From a checkpoint of a small image denoising model.
Model: 14.4M parameters, 40-pixel images, arch unet, norm groupnorm, activation silu, widths [64, 128, 256, 256].
Training: muon at rate 0.014, 6700 steps, batches of 64.
Data: trained on dashed paths with two dots that lie on the same path or on different ones, 73750 training examples, 5.8 epochs.
Rows from block 9, named by matrix and row number. Rows with one number belong to one channel. Each number is 128 + 24 x the weight over the matrix's rms, rounded and kept within 0 to 255. All counts start at 0. Numbers have three digits each.
# convs0: first 3x3 conv (model.decb.0.1.convs.0.weight, 256x256x3x3), inputs 105-111, a 3x3 kernel for each
# convs1: second 3x3 conv (model.decb.0.1.convs.1.weight, 256x256x3x3, transposed), outputs 105-111, a 3x3 kernel for each
convs0.75:138090109108083101114089085108091083106153116130133119134150145135143142157149131134113142139114121143131151114134120139133127106143136091086115081112127154145153130137142123119125116106089
convs1.75:119149144129156159149157157101111102130134142126153119122131114138118118106096113121143117130095088101119087175155157152134129132109101101098130111103131111113123142119142140133147112127133
convs0.76:156112107123110095099132099117126117108134067085103092116140120132112154131132136119106122146135144156140142148142126146119153129093139136129118122137128121104093117133156107110112130120108
convs1.76:121140138137155147116151139160126100139113156159111097113114127138108144132142138134153125144125103133115120143092100135154138114133084148119130133107148156117137132092110126110116113101118
convs0.77:093130148122147140106115133100128096117165095121114095106117120090121110153129142132115142086121122129104140162126113111110104102075104159144135136110095103094096154156132135100109124125126
convs1.77:145145131143144139143154147142154130131122153131134122146152128156120135149174136143109134078110116158132147132133125153162171095110119167175149118129126132139108156137121106112103160138137
convs0.78:152119148117103111125112090201187173127189136121147151122115108122131110110129127131134115152121106133105120112105105154144133125142150139125116119110131125121122089122125120106116124150134
convs1.78:120119114149138132135134145148165171123115112131162110158155160132102095095098112164126165091099095144182178115141144141171142165176120099125128125102127139128119146120131099110107126101098
convs0.79:104128122129141132149152146160138153119148156129131139144085109137132087148111097133153115136121137151165167102108136103112146148116102103096121123123142123119103116127144104100131122105135
convs1.79:122116104143131137133122125137087126133116133105097138165128123136128110139125140134121130109102123136129132112124132122147155127133148116137126121151124130141147128116166147138162122105108
convs0.80:161140110147144097151129070097118108115133137110119129117112129136131147133128164142124124155133147155124134138137107126111091133111117161166133156148134118110132114161159109144142123136147
convs1.80:156175168155208188134185146093134173145132161136141122091126127097138105040078089090138105095077141096110097142175147164150148154142108056048089014070113032041074162116181161139193156131194
convs0.81:137120104131097086122098106128124126115142127114154117144130104124140122158170134135127112149117141132116130143140144124116142144152148151131115146124126130120168130143109118136142124112149
convs1.81:139156141120151118109130094124178162111156142115122154168140129153140104161126136146162127143128159179116177127133084170171148123168162113131140092104097129126111154145154130147178165172202
convs0.82:113114107148127085124128110086124143134125111137111189108114107120104122134122142190162135140141134098123138144115165134136116133106130144109126139121136121127124112120122127109122102107094
convs1.82:129124148128135145128129136096116137122137140151165119163140126159136125149117124081083104104098028116099131068089087118103135114103120105103128142123155145128155100115113132137106148127139
convs0.83:103102109103115126148142132101107117127153132118130111144152156135132139132127156123121116101113111091105102146128110162140133154118100110141148111143156131120140108097097114108103129122111
convs1.83:083110104091119111086125114118120081114116098134120103127126115108131140113107131096120131111095123112109090143118095131154129128129136096117105108126115131157135150149188162166141202158136
convs0.84:135128116125148125139143135100116163120128167105132111127159166144158165150156161156146125134139131129142147111118124112132153113151135088131125105137141124135148137158150124154124121142124
convs1.84:164119142159099146120078117173202197083108137091082110145130154138115173124123118143153178142120169172160157178149122144158153109138125161155145158179133162165118077098086111115120084126103
convs0.85:106122102146136108130149131132148099160120147112138113125127138122124115132134147113115086120149142109114094112128129105102118111157143124110107096082107098111120111116127067090064132111128
convs1.85:142170164124137123109135106114113129112128136155147117137138158110126115133137138139117079097107142112142150095086090115127132112130105138107101138126117117112098136129109108116135081106142
convs0.86:116097110106121101092085105171151138220188174196132171155148149130119142171145156121116116110111119113136157136140128122137131098135096128116121133128130107126118137120116145140132104120107
convs1.86:128117111100074115115105130116131113146130144153095126119125121090106110062111108097088177122140161132085067168119141136165165135111152120122097138103089134112113145143152123156149144135128
convs0.87:087101125117118116121107108117116109149163138149172170156145147156163149145146153107103107095103107125125122102103108107105109117112090127152145110119110148132119117137148136138121124115111
convs1.87:149136120146134120129086094125084086160143156101112143115143146090094113070064113127094165153155174132085146139102106140092111165132160113105120122108126118107129157112149113093100127137166
convs0.88:105162164060094103108111098126153134141124158128119148146151155140145150126118153138119139148132124160143142127129151139138143122127113154134122117114098117124129138107132140149153129137163
convs1.88:132142138124142138125135138136133127139153137141143135121142138125132158129157138113110129108116133088109118101097118103106105120106121146146142151151142151162171112121115100112112090113126
convs0.89:040104140040136146061121153154149125130167143105132109115120094107117099143129120116128115126127125101114101128116142152131186135123124108107147128116162147136150147122124191139137141087113
convs1.89:134141145140134134143152147143113130115110132103104121159155132141140134144138123118128125146143129103114129111105112105118123126130131109117112137135118122132117165151130143135124130131113
convs0.90:106117126094125144101127164090079083112108103141121117138123122130115122128110109143135129125128107093100120157143105140152133102114148138124129118100113103082122141128111117123112124123136
convs1.90:038139239045137224052153234093070050139101028222192127101157148069132135073152156119143133156138121129150117145097084171100076158126086214181174204151159186148160080170206098116143154119111
convs0.91:136145114112118088110096072107121123133131133104118074149146135153146129139146131108111143141095121171112129153156144150154158122107106126112073146145124126136112144148131123131117105114120
convs1.91:079097153113125150113117132110105128121136166178151110131128172141097080156124121166148067160149136122099104125130132174170167114120135127103167105118156127134147080100108098097146094059099
convs0.92:126124079099114053116105081153152132125150174139123145161141133163144155157152137150123121144157145137126122116120108129135128127126142138152149136131128142161158130122104161117100120113094
convs1.92:157130129152143130143136112124141141106103143112070079126145146107120118090132138158127192151150134154167163165105139136102172123046169114102111122122153159096137128117126131164182086141158
convs0.93:108099102109118105111135126142140185153129114144127166138106097154137156125100114126134127109102107144130114158168129176172091141145141134140131147133113143124108162149157151117141144128106
convs1.93:133149108129142109137146091103140128137137140108152116099111128079107127125127124133117124113098122129105129083123152124116141117133127134124118160144130160146144165126096162139109148122118
convs0.94:084100125106103130123093102132141156136152147156136148132153142125127131138137146113113132143127091086078071098164150125126112135146142107098111124110126143134136121116122136129141146109107
convs1.94:138130138163139112118110097155160139109112149130118103133158135100154134089090120154154147202156121196116134116139136152114117150140125149087150142113127134130112133098067172150136161111118
convs0.95:100130142101130133099114112122145115121113124129124111111134146144146161127136169149168153130138127097131123121122128117113131125131112134141087129150142124148143128124129112137127133137130
convs1.95:147139155172145162144153162078140144135126154132102112088091144131117130119120095146142120133142139115128137139127085159127127149165156124134164137133183156163188098091128078087131075117169
convs0.96:177127135152120153160128124094161149135116101109102141155162126134123127156130112147152142145135150131124102140142158152129106154139124105106128151121138101094124137120117125118118112098135
convs1.96:138142130128145144135133132135136137132147144122122113116109113118120110118109122127132114126124106120115149116119143110110121130115121146142107140139138134136139147145168140149148120120108
convs0.97:106124128120138144137139129134123125145103110134128139128122122133109119127118118130139134136124144157134132140142122150128120145146103130101121155133142147138151113138147130160141116136124
convs1.97:126128133124129142122127130120129133127123116125130104126130135118131118132126129134125118135135129126110116132139111127132105140148135135133133138139143136138140122125119118116112118110113
convs0.98:127142132134149114113145141139129110169107115119102096104121103081111117112142105123143119112153106099120095149127147129119116106100136128135147131120138119112112127120121130106102139082093
convs1.98:120127145130138144127140134115108127138130138114108121113115131120122144132109120139139151136137122136143138139152122146151123114115094105122129109130132119133128157158159131139140129136128
convs0.99:116120126128114135122126135162159160152155125161089161133156149142110146134123152134147136132152126135131123116130126111131131124124133149161141155153124142133136147143134139130140153144146
convs1.99:129129129144129132131117126134148118109108101117098113131130134119096135118098147133135128122120136150135128129104147157143153130104116119095133137114122128109118109129125102124125105126102
convs0.100:136126121132132146140132135159141124118131116140138145130124132118136127116118132128133122090109122126136114151125100156135123126129123119140138109128148124118166118119130110125141107129125
convs1.100:126136135128134130109129130114125118121130128109111101113118131116120120118126129141127136145135134122114108146135140133132131133129130110129124131134138140126140143137139133135137124121124
convs0.101:149137118153136108158157131128134138173164142120155123146138138127130125121128123118120145118115103126124113127124129126119126158163139158158172150133148143133148142141126114147149126132119
convs1.101:125113109112105099132128117124134138100110112117112098127116137085100084108101115117151110109106111090077082083072081116119106116111088128133107122137140119136124112124124116122132142135143
convs0.102:161173160124128107112119130105127159149130143107129144130123130158132151120115135145110130172130140145118146120115123105122116126119132133136117137138109146147116099115100091109100119125123
convs1.102:117124142120137141115117130107127095108132112128126111124149144107128141113119126152130106160161131154175156125131126136142130117103107125118129134137151125115126164169163169159141161136131
convs0.103:109128137095125132106125116117128134115134128158109108126155158137140146136120137143110098114114131133102140137142144116131105100081109111115079098081082114127126124130104130146129143149140
convs1.103:114118139111117122116131129114110113113120117114124130109114136118130136111132135122132129105132132148139109148137124169163136133139123150151144134113111129131123119136131109121134146127142
convs0.104:157136104136129128124145119119095119113128138113126124123145151124138119117131142118124111146126143132134131114136130122130134113123120124117113133095108140108115138131134133130115126132133
convs1.104:127123133130130143118121122128130134113123131149146138114131112120124116114120112111120104131132131141135147119130125143145136125118117121108109135129124135135125124124129138120128137132136
convs0.105:149117126137143127125113131139131153138142147126160167154137152123151120134153139114117137137110146126140159102169127111109118140153109107139123115161111135123102142134162117134142139132166
convs1.105:117115110134121112122121113127140153099124133129139139122127137102121122111103114139114114137114137155145126123126119142131120122124115140147128133134118131118130119116123112104113146110112
convs0.106:117136125122139115165151108095094103113100077139138183142130127140131139121124128110135118111148125111153116126125116145114121117125126117152149124131140135136153143147146124142140113116104
convs1.106:132132116133143132136138122136112116128131127103090103111126130093123132100115132149123150119106120127133116134151114128130103146151145119107110136138137137153143150147140161158147138142148
convs0.107:130115123135141127121132158131114087120119117088103106124128134132120129118142135133151123119134143124124136126127132132141151156167122111106135087105117085097085139110112138154120157150124
convs1.107:121142132119135137115126134120132123125171130131149119108105111119111111083122120126110125145114131137117107138146153100114131117119145154127134165121140161127141163132139155138126104094096
convs0.108:130110121137119162121111163149167113134138119138157132136140156151168165142144120124118116118106114125125126129106142130137112124116119134123121125130112154129120160135133146134121127113110
convs1.108:103151162097169188092138169098073146129124118104096088167116123054027094079094075147125138120164100120160105110135176152116096127159098076102122131128112083117101061096078076142105078120090
convs0.109:160150144149101107135110107118127155125110149109131139141127131124110147094180114130111119131182122100129134112128130157159117106187142157139148140160129110159139142120135090119161135160132
convs1.109:128102125112177119104129119110189159149088194101142144109151136120028000145106151144125174129144144120166164141091105130147084185133116159123108144154112126140099117177119113148091136114109
convs0.110:145119142152147121109145134113130139128106069112159113148105115139150159135139134156132115131157119115139134135136151130148122124131132095124119129159154127133133123142118133139089137119119
convs1.110:130126116139136117134129123125130121126130119116117113126128113135129120137139131140136132137143127118120130117106107124130132135140144130119121136120117136118134139129117135121113127114094
convs0.111:140149128125149131123129125119128122118105102106111129151144144128141125118106124146145116153137115175143137138155131148153137150141128118108140122122130108116135113117133149126119135136125
convs1.111:143145138136136138135131132127132125143131119127128116113123130112125117114127115124116105134130118132113121130131129113121130130129129124126129124128139125131130152139133155146134122118115
convs0.112:112140137125128127141137140144143115124138106145127123115137145128141160138130140127122116125142114140148132120133138142125118122121144155121124169107145168107129134136114137137155120139119
convs1.112:127141142120137143119139145130122143143123130119092105137135139113121128132132133136122134145135118142129150136151126130144122113131131129135141128134145138131141147141145132131134137132134
convs0.113:159139154162134138112116156121095121137108137135089124110151119145162137133151147140161139119140132129147145129115141122153116136113170136111120132128139126128151126109110156145134131141120
convs1.113:123113117139135120135133131114132144139174090113094123127130119107103113153101096142142138116149138146144134131105108134130129122144132098123114118107114120127124122149129124125136130133099
convs0.114:122131131139152102116143122138109135103130141136118104147158159133144143157148163118149138168112131128134137107123115130140163142155131130117127146156138116131123156138132156126151154145122
convs1.114:139120124128119133130134134130126130108132132120100121106134123108135121117132108121142117121143144116126106145108131133121135128130133132142132120122122123134134108116116116121126124126115
convs0.115:129129122099125109114142125162134122126146127134138124123111095126136123118112109126127122115113138172139142127138105116170115105116119135144130142156114151129127133118147122127136102134144
convs1.115:126137146132127140134141136126136133128136132131102127102134127112105116114113089127120130127131111111095122138102125156139146143132136127145129122141111120143124134131131129118119132122118
convs0.116:127169134117144122106118130128126137154142139135121116119128126132150148142137123110134118146121133146131136138158130124156143113130124166118127137095093147132124138132146121145156114121122
convs1.116:125120123133136133122145141140126140120131105135135116136134136127139124122118120128135138104098105133131133122147128126137120120139125134116112142131113137131123121117117122123125134128122
convs0.117:137139158133163122106145123137131108094104134082125120119136130138130113147137144142131122138146145123126144137147119123126129135143095126107147125152150124159128154141132147103127131113167
convs1.117:132127126145136128149133135129115151142135146125109105130114123111121117121129107117134119126130130117126133129144131130149128144154126122104098129111126114125124129119143111129127091113114
convs0.118:127160150125128132116139125169161156142144144138126138148160132137140140137159128089125103115136126138134122106139095149144124119110144129136118117123125119112136115122143143134139143120138
convs1.118:123119131123126129110123126119139141115145125112108138129130121123100113140110107131140120136123132148155127132142152149143141127128130123128113127136131139126119118142155125121128110112112
convs0.119:164146141118146145125124133088113108115129132118135110142145138154150122148142148138129092130132137119132154146156153135136135131132131125112112117123117118119109135134141135130117144138129
convs1.119:081101110113135126101132137129119140121125132126123122081124115108093079123121106160179174168151129143148145167178169137160157136158127112101093116123110138138115138135101114093093093085073
convs0.120:111123149140149167145163173178132140156130194148153186166124139162137122140152166133106126145113110153111118113114153118136139102137132150139128122122135139126145134111098105112106118140134
convs1.120:139122134141122136130105129146123128112108128144106113124117111131154106108130133123153151140131112121145148098114137100120136103123139126166124145169116116149126133109089117126120102109119
convs0.121:147141117144123129126115110140132148140131138151141122130136150137133145136126137145139146134149144130130133126137138137119128134117109153135146137124120135141122118146138113115104125117109
convs1.121:142151126134142123124126119121125116128133119127142125119130131109114118112122110122131138139135126136123127136133126130130125125130132125130109118127127114107115138144144136132138134125131
convs0.122:144149138096098122122133119123124112159140139152132098140157125140126152126141129155149151161143179139148163139133187130128145133137123121131152133147143141131125121158161149146139132132116
convs1.122:139134135136140148133120129119130115107110101146111130106132138122116121097113116093102084114126143101098106109113110120134122115123126121091140143121160130114142111131124136141125145109110
convs0.123:138142130169124161144130138114161113128146133131147132132125111140130111138139154123116145079114092106141101136126094133123111133111099110138136096113137117123134136150152153139148110125122
convs1.123:119116121125130119125126123125128138099106116112121116126126123135136140124137124140131131126135127114132130132117117125132133135130139121124116120124131128124141131136123128141129118116119
convs0.124:140164146119135140141122115132142146111118165130129117148137144112133132138142137125121145140148153129119130112155126113159121125110107113098120131122124120103115123118116129110111123128130
convs1.124:132132131133144134125137138124133126119115126113101109123132145105111125109124131117129150129147132119132137109113097128127115129129120131131132113117134110129138145147145134147136129137130
convs0.125:151150125131120123136117111155172202129140114099121161122116110139141133127142124119168136118109094108113109111107093143125121084102094131122124124135151135125145146144169112135140105125111
convs1.125:126135137134137145122125136120122089132118115108095087123115104097118109111115119144149134176115139101065103104109126118123108116113118100119114106095090117133131150144131129120123103109123
convs0.126:139151113117144106130149126135156122139132110151135128137123114155155151144135132150138123140132137115136122145135136124119131136120127121121112138130116130115112113139124126132139117113117
convs1.126:140133129137136127135128123113120129120136124115125113132131124127126123137127122123113112139128122116121124136141118141147127131147136128128127134134124128132123141123141135119128153142138
convs0.127:172110067145112080161132115143146104130137102104115099136122118152145113158136151112127127121111121109129132121105121138098140113131135159104119137094120138141139126106110128116127135122121
convs1.127:112134155104128156087120136130100143096111115119139108126152158125156146126169149112144127114144139089148129150137154156159149148155142165140175147130172154143161082114122112113116129111136
convs0.128:096098123115117118125099121118108124140102127137150126129112126140101092129116109161148113142142112108129105155108106129133087112126120151173142093129136103119179094117124138137147144139162
convs1.128:127131126129142137138130152138117144137168112112146131121115126146131140149101099106114126124127102123127117137100126127140136124121134103115114116111113106106117126096112119112138142130134
convs0.129:112143141103140138130144092184187161158142128161143115122125126132143132123122130137128113121098126130101132160157145144134150131126134137128100105119110126126129139150140120133154087122146
convs1.129:088115112114141121131144118140126109097096148087098097141148148113111116113090060143169142119145120207151145145182170147182208166150147126120133158162146170152146154121119150108120118110103
convs0.130:137129118163140111154150139135128128091142097128101091122108091110081089124125132148119121133125100127123105130124110137144137147150157103106132120120113113113146125126135147150162159162145
convs1.130:127152113124156118133147131139142175131116136117132120126140124114128094110161116180100149143134132093124116119121109109183158100135131090143118108146114106100091085096122115096135088077116
convs0.131:125120105139125115152133116170159150159154135157153152130129126137138151136138133143127139135134152128115115115124112139134137112122104091099097139146135131162158105111108109111104093114104
convs1.131:114097066113125101119126121151127128152165155058078078142174153084128168081133176138095113106115113125152173182160150144139107140146150152128093112115108109111116093096129084085089126113138
convs0.132:115143112140138092138149116152128131127124088155102097123120122122119122145154112140112128129184189142129122140135121113191137139173177125139133118147144137103128122123132130114132100151088
convs1.132:121131120147153160109154120155149090149174145177094133084131138093062137150164118103093130139152120151132135127124133096143120157164100102163129130167164121152116115166136113130144107119098
convs0.133:087109138070123135098109127115139120085133158167170188141150153122139124144126137124160138149152136139139106105132111120138122154130099123146133138137151146135132124135132151139155153142141
convs1.133:128125123126130130121135130123124167083095096129131108148125141139105114102090108127111079118145159118115122125138106104123104118165129129118110123112109127116115132108123165148134142149153
convs0.134:075120182081146194063127180090135108107107092100081092138117121133108113130103098108124137148143127135143156113142126107136129129144148147145144136146142138152129132140147115134148117140158
convs1.134:176136126174155137159149151122162141113125134120133145105132131101135105095106121087122074085099103089073094132147148106143133115151142095095157092125169098112184142141154107129144122120165
convs0.135:130153142116131139114136132127098144113090138101081125122121146132126134148138149138143135124138140128106136120143130100118142121109120109131138083112135142163188110104122125132139115147144
convs1.135:133140129103114126110101114123131092090121136114080136074136155110128103101156157108122126112120108113118108152114131157130120130084090079083052136105073143127102112142134109115102106105084
convs0.136:122144143115102120109103127114129149134097118106096078135126146111138130119127130125152155123119137140130143164166145101135119113134144142167152148137143061081107160137113129136115131115101
convs1.136:116117124133138150117112121125114132160151142124126131129130145145133171094103144183163135148151139157166177157141150119132143117109110123128133113105111129127135167145153148133158109110134
convs0.137:139098107147081081189111095096146093102119113085115107122132122124142133130139120135148098102110094109121103142138150111129146108148131141113150149095138162136147146140130124116104155145120
convs1.137:133116121135134131132135122139143165150136149134116126142135127124149139141157147134129130142142157138143143129131139124117152121115114115101083126114086125123095142107107138121135121113140
convs0.138:114104156106097156092082112142077112120109141173115074133081091136097106118120139134091067142127187134132130139134134121141130119100110112122099136132123117119138105141134128106103093110108
convs1.138:123127126120148154102142137146131152133105146160160143117140140112140139104123097092081076167154141154158154119137091164146135113120118097094087114103119147130132148141117158134136132119130
convs0.139:106128130098092133099111135095116100158166113123127132138164114140145108126114099099113151118154147129151133137121142136129119118125112148138131115120124092104132122115150119135170136105137
convs1.139:120116125120128123124114129108117132106127125137137098127130131133129116127110110157128107155148137123118126135128123143139140151141118108114105110124117121136130117121142148143145119110120
convs0.140:076102164095083136098106144094115113100148149112115143128142109118131123118124118134111136101104114124119112118097099110131129149134129079119152124155156103116141128153106117102097135116121
convs1.140:149148150137145167144148157151129128136106129150098120085140129111149132105102130086081127113109132108115156121114134128108097078080122092119133102131152109112139126135133099126114166137142
convs0.141:119136082150154089145153147170109120143129136099128101143128123098113094118113099127116162100135107069110124138108137152105122142122120110118102111143151110149123128135140113116147086095120
convs1.141:139123122159137136138130127147127117118158127107149117130114147142118144165121125135136134170158127157151161131146191144138142151141136100134129111117105129106109133104152110126138132135140
convs0.142:122130153114126138111123123146138124120143166159165143140147150138130137086093098157144134122124153118103086129148132125089096158148132097130120126131129109133140134158167154116126139151151
convs1.142:139129137110119144109117122151147159141151145172180162113140126097105117101088121148104129122148168171180162147106121149153166181142150100083105118108127134103114096120146117126135134106134
convs0.143:167162140114151126107138117155051081116093135130094133131124147130128148138118150110144118150154185162145158152138109118122134139131136120134129119124121121133125109096122143109114125107143
convs1.143:133136124151156137140133118096135125111125123145145111124130140113133139103142117092116072152178168046078064133134145117156128129146086119089125115088123118122127158130140153137141177157183
convs0.144:153156095146144116142130107117150131132146175100138131111115132131128150125135127135137170131136152126151153138111120126130130106097107176151148158135128154123115135139131132148144129154161
convs1.144:133125154136123144131143142133139138124149121141137103141141151108140126159144130145127115113101123148124138116122111139150135123155124103105097094109098097091070141096124151119140131135113
convs0.145:138070113116082136103116155165144160135116121083084121119138123115113103132144134126112118097131111119105106122134115100163141129124142114110121131153164168132140134142137143132148134111159
convs1.145:118145131127137121133137117132151155104120129108124143111132107115118147125129125135107117120115137129103139089088135127129140140114136146130114124121097137121092132061076110094107120099130
convs0.146:138158132139108116140103106141119160138150109120145124115105117120115132149120114121063118161152165116144123087069115135107119147164139138138138104131111162156119147178154123139127123122126
convs1.146:147135136127123106123137117166164125126116106108160113159127108112105125118123104099130132109122111142140144149135139162139136146176163099150159177157131146121094160156137146126102095109110
convs0.147:124121111116110106127115123182094114142125137159133149109128137146136132109130123112138108116120137139126158125151135111138151133153153149111160141100132118120141116120128138113122141097104
convs1.147:124094101141106119150099111169164150142144178155136114133117135099130122132111121075173136169149130081106121131190137126167132147139110085078082127107095130121093130085130160101139125126128
convs0.148:119117151084110109082094133113153146126106113153142155128117122128126136137121127145144127126135109170143135123110137120126121124162132114102102124112156122120146128149147139132162128142165
convs1.148:128127137125121128120120137070097099121123110088081122119122132104122125122126114147130159173145139130129151118112122125099099129121128112107152111121132102119135089107105088090113083108107
convs0.149:079146147071130134051114123147095150164138135105109101127108112138125109132121136120154113126149120121126125115155128122135131126130129152103120161103134152098128126139107142129133177148145
convs1.149:139157138134174141128157143120097139122091122109128136093117131102116134116095150112144132162122106187131111146114106134146125120139110172099092145144135144134130129133139138137143149136163
convs0.150:144134132145132151123104085137120172142138128120125102153147119150128119121125136133154162124161121110130151125116108157135122102173111107125128141180132122146120115110120104117108111130108
convs1.150:142139113132152127125109117141155097140095167127145138135155135172105090116126142129135142115122113123126137117121130143126109135137125138142130126126133109112118124127100121140112145137138
convs0.151:152118132132079088111110111139129110159146132101121112122104077121148121112133106162122145151152145135128107132125141148136122125131117144128126138130102099101101101130124127141131125110120
convs1.151:133112112138123118135136128132137115117125137130129124130132144130131146133127127102115146130105102117140133146149165132113152124115146105115112131130119134136146120104123115102110124119122
convs0.152:117114153099107136151122103151115154114105147134155143130121095169137118143149112125148142128147127136127154141141106128119120117089117113155166110144175108125165126126129117126137139143134
convs1.152:154159162140141145134139135134143151115097104103116124114128150086119098076089132107109091119160139195148167116109161158113137132121139112128117108113092112130106105123099148143136125122126
convs0.153:133132178109113121080083129136187138153129178118128093152129146134132149144133121133141161117127146132126129110145125161129152110123121129117122139134126142141127132129137130136107127100124
convs1.153:134144139132146148115132126129116113108118112099099100106114121124131138127107115124162163165147087146170160143146167127127134122134148094094117112091106130116125136120136136108109140126131
convs0.154:120104121129135130109105133162147133165163120133123122124121131136138130146132144135133116172141144138113139109125119109115119120139140097116119101132133131126127094131103121143127125141117
convs1.154:139143132119131128113120127131132132156130145142145098129128152120113141122132144119129121128150135144148136109118133125117140132133138136146150130134129137149144116129120136137121124117130
convs0.155:105135126082118144092120156121152109147133111139115149163161145128112116122104105149144132117112133150109126146163156116118145134124098100105135139124116115094094146168145135134097117150114
convs1.155:131133118148147111137150118148114111143117141143130146115100173125138127097074128134093099148149141153121110120104144157154160082136110151124092121104089111126105181184145174173151130108146
convs0.156:151129146103064149122104114162160138110124114151097150128130133126116105117131113171120125140148132134118126136152159131132140154182136126132135136120120121117117150150094114123128138143103
convs1.156:137124129130127136136123127137153125097118131147128146111121154143096116119123130138145120145134115133136126124116131114130137133127123146116123128139133111130123107113129130118130089118134
convs0.157:117111120129128135114135113133162129129120140210141146161132130098114132129136110136168129113113125159140136083166129116114122147079112089139132116124130083104106141102125118109113075097143
convs1.157:120129138121131128130136136130119127142150131096132152129138101121143104144143107141140154115140128137099112141107144160143167145098138105093124109104114130120129138119129145129128117121113
convs0.158:134144114125132109124127103126124141169178154128149129102096139134090117127135153126137150152144146130132147117126171126143154113136138099076113132123139164166158126126125129160162081100129
convs1.158:135133145123127147115117128122105120128118139146118116106117149114122132116139134126130146150144127138140150142150140116131122150162160148134132141126126130116111107112109107110111112105106
convs0.159:149126118145104128136080113110115102107106114156134119123131126120134132111135135123112121126120157146149168162161197143132116116142136121088123151116131150096138125129163110109124129116133
convs1.159:127118107129130118131125120124101115120123138135113150127119129166129134140122135096120140105121133107133122137112148124100137124092153097089125125097118143125127168147153146138139146147125
convs0.160:105123121095140124115114139158139139106101158142132139114120131110120105130097126133128147112119118150112152104124110138161108140130137142118100159138119102096099095100112135120107147152156
convs1.160:136139145116139122120122119136109123140134121122136117134147112117112131120124132116115120128134136117124127141135122123114128128130130128132142125124129141135128138123133136137110130128111
convs0.161:146144125125127136154156144137156140132122147117132089123116132134131117115134120135128140125121152137139156138136118142131110153149136142121107130104131149125142138130122132129126155148134
convs1.161:158132150143131135129114133131120154108098133106122128159159161142130145144125159139165139126137127153141157087080069125127123134110125159143165130120145141131159122117139101114142120145160
convs0.162:151133133159143115126110107092076094093129123148143165127137130111116140117121122133115138091106130137132147095140128119146121089126112106120121084117109132121112134123127141127127122103106
convs1.162:128143118140138119150157134182167176137160147139152134093116131158141158125072126112117186154113144238247209121105165142157138114117118118105124136144133153154141134131163113095111126132139
convs0.163:109137170091139153076105135149127113138124131134104140093094123122119117131107138141142123132117143129124141109129105103130125121169111089102121094096133092111149133120136157151152147163150
convs1.163:158164173154158178129148150116094156080089136093116150134127141158150171143170148121156180125163103140156169094102128090107114103137120142159160139138129121158149140124161161113173160131144
convs0.164:094103107087116122097129134153097161105141135144130152110131111120117106127143115130135146131151122129102126154133136121135115120122100101103108134129124135105130127124109117099109137152158
convs1.164:125153151136164157133147151142158167121135132126149121169170133145130105136112117113096125122103125184164114140119137103120122116111120146135138148143122134141135110110135154137134138152147
convs0.165:115126124075098141097136187112131120142136120130125142156143122155131126151137123127117138160147120143131109128144123131143133127130127196139111185128099171137109103125124097137146104121137
convs1.165:093122110114158125121167126109109126114125094168164105118149168141130147168132144119153162145124131168137145131188127151173143164144145246201166215220182237229200097097102124107127138099135
convs0.166:122123097125124111123132103137131144111122135166159137148155148121134156117142142153147156124174140134135102168123172174142173137147158128106117167159149129123127097123105132139144105124128
convs1.166:138111110137108095122109109087086083128156144126098106135117133135142122106134109141148150150133153137133122088120128082116093125117120112112129119105105124122144080086105102100127129106121
convs0.167:118105164089129180115117155132082095130091128137139097125118133104099112107096108115150136112128119141121136114129106106118120111136132101106121096105119082097105128123124146137136107125115
convs1.167:166146127151158147141157152159139145127174157123134147096154133095148121104143100108083120083102145079092111101075078084111101087120119142146123102162128094139151127132129135112143120115135
convs0.168:144168166106123137102125119187179169095109105135159144134148124139146137129133143141128154133129145131123086130118133140140128142136138128125107137124110115135123155147115156141121154120124
convs1.168:118102120141121133111115116172114108133104149111088079120099135095080101127082093168145158163160150175163164125190153164179179109142132137123114141126110155146156135161114153159158130129130
convs0.169:135101094138111107113105112105167179127154183131155150122115111151137136106121148147142135126132146181154160126174166168161163124178166125134113144131108162120121114114115142153118102132124
convs1.169:100099129110117116103125128087117090140119111164165144161165147128160158128119106092122156168167110130134162133155127161094160126096142142198169177165148169167135150109126114125125092091108
convs0.170:090132141110134126109134098113139104086127114172187151120124128132146142125133123141132140119102095139137142136126146131125130142115122151144112176156146181144125132130099164145141110094104
convs1.170:129106097152121100136135127137126151113114147158153147122092134135160154094109139096051138113098129157153107154130126098118108094090133123104137132104120138114147161141169154154148152152166
convs0.171:127100067152145122126115103109124137125140183145152190112107146136152152119158155169144140140153111134143124130144123125130129095112131146157110150141106182173093140146149124147164111132115
convs1.171:128140129144153132144151134135137109143156143164157144134133142133111117130134138126141138128117129101112113116106110142130131138110117116108117119113126121121131132096118158125144135103129
convs0.172:132129134153153148152144129150160164119138137116129137122116099137133122144139149125117105125103120125116122132114112116104117125123128107116121102095106102088092086101099123116116128120121
convs1.172:161171208108136178109128128137133167111128151108128138103135178077067076101078122084081100123110085102110117083083053100117118174149145134112162129128201132122129165116110117116062091121136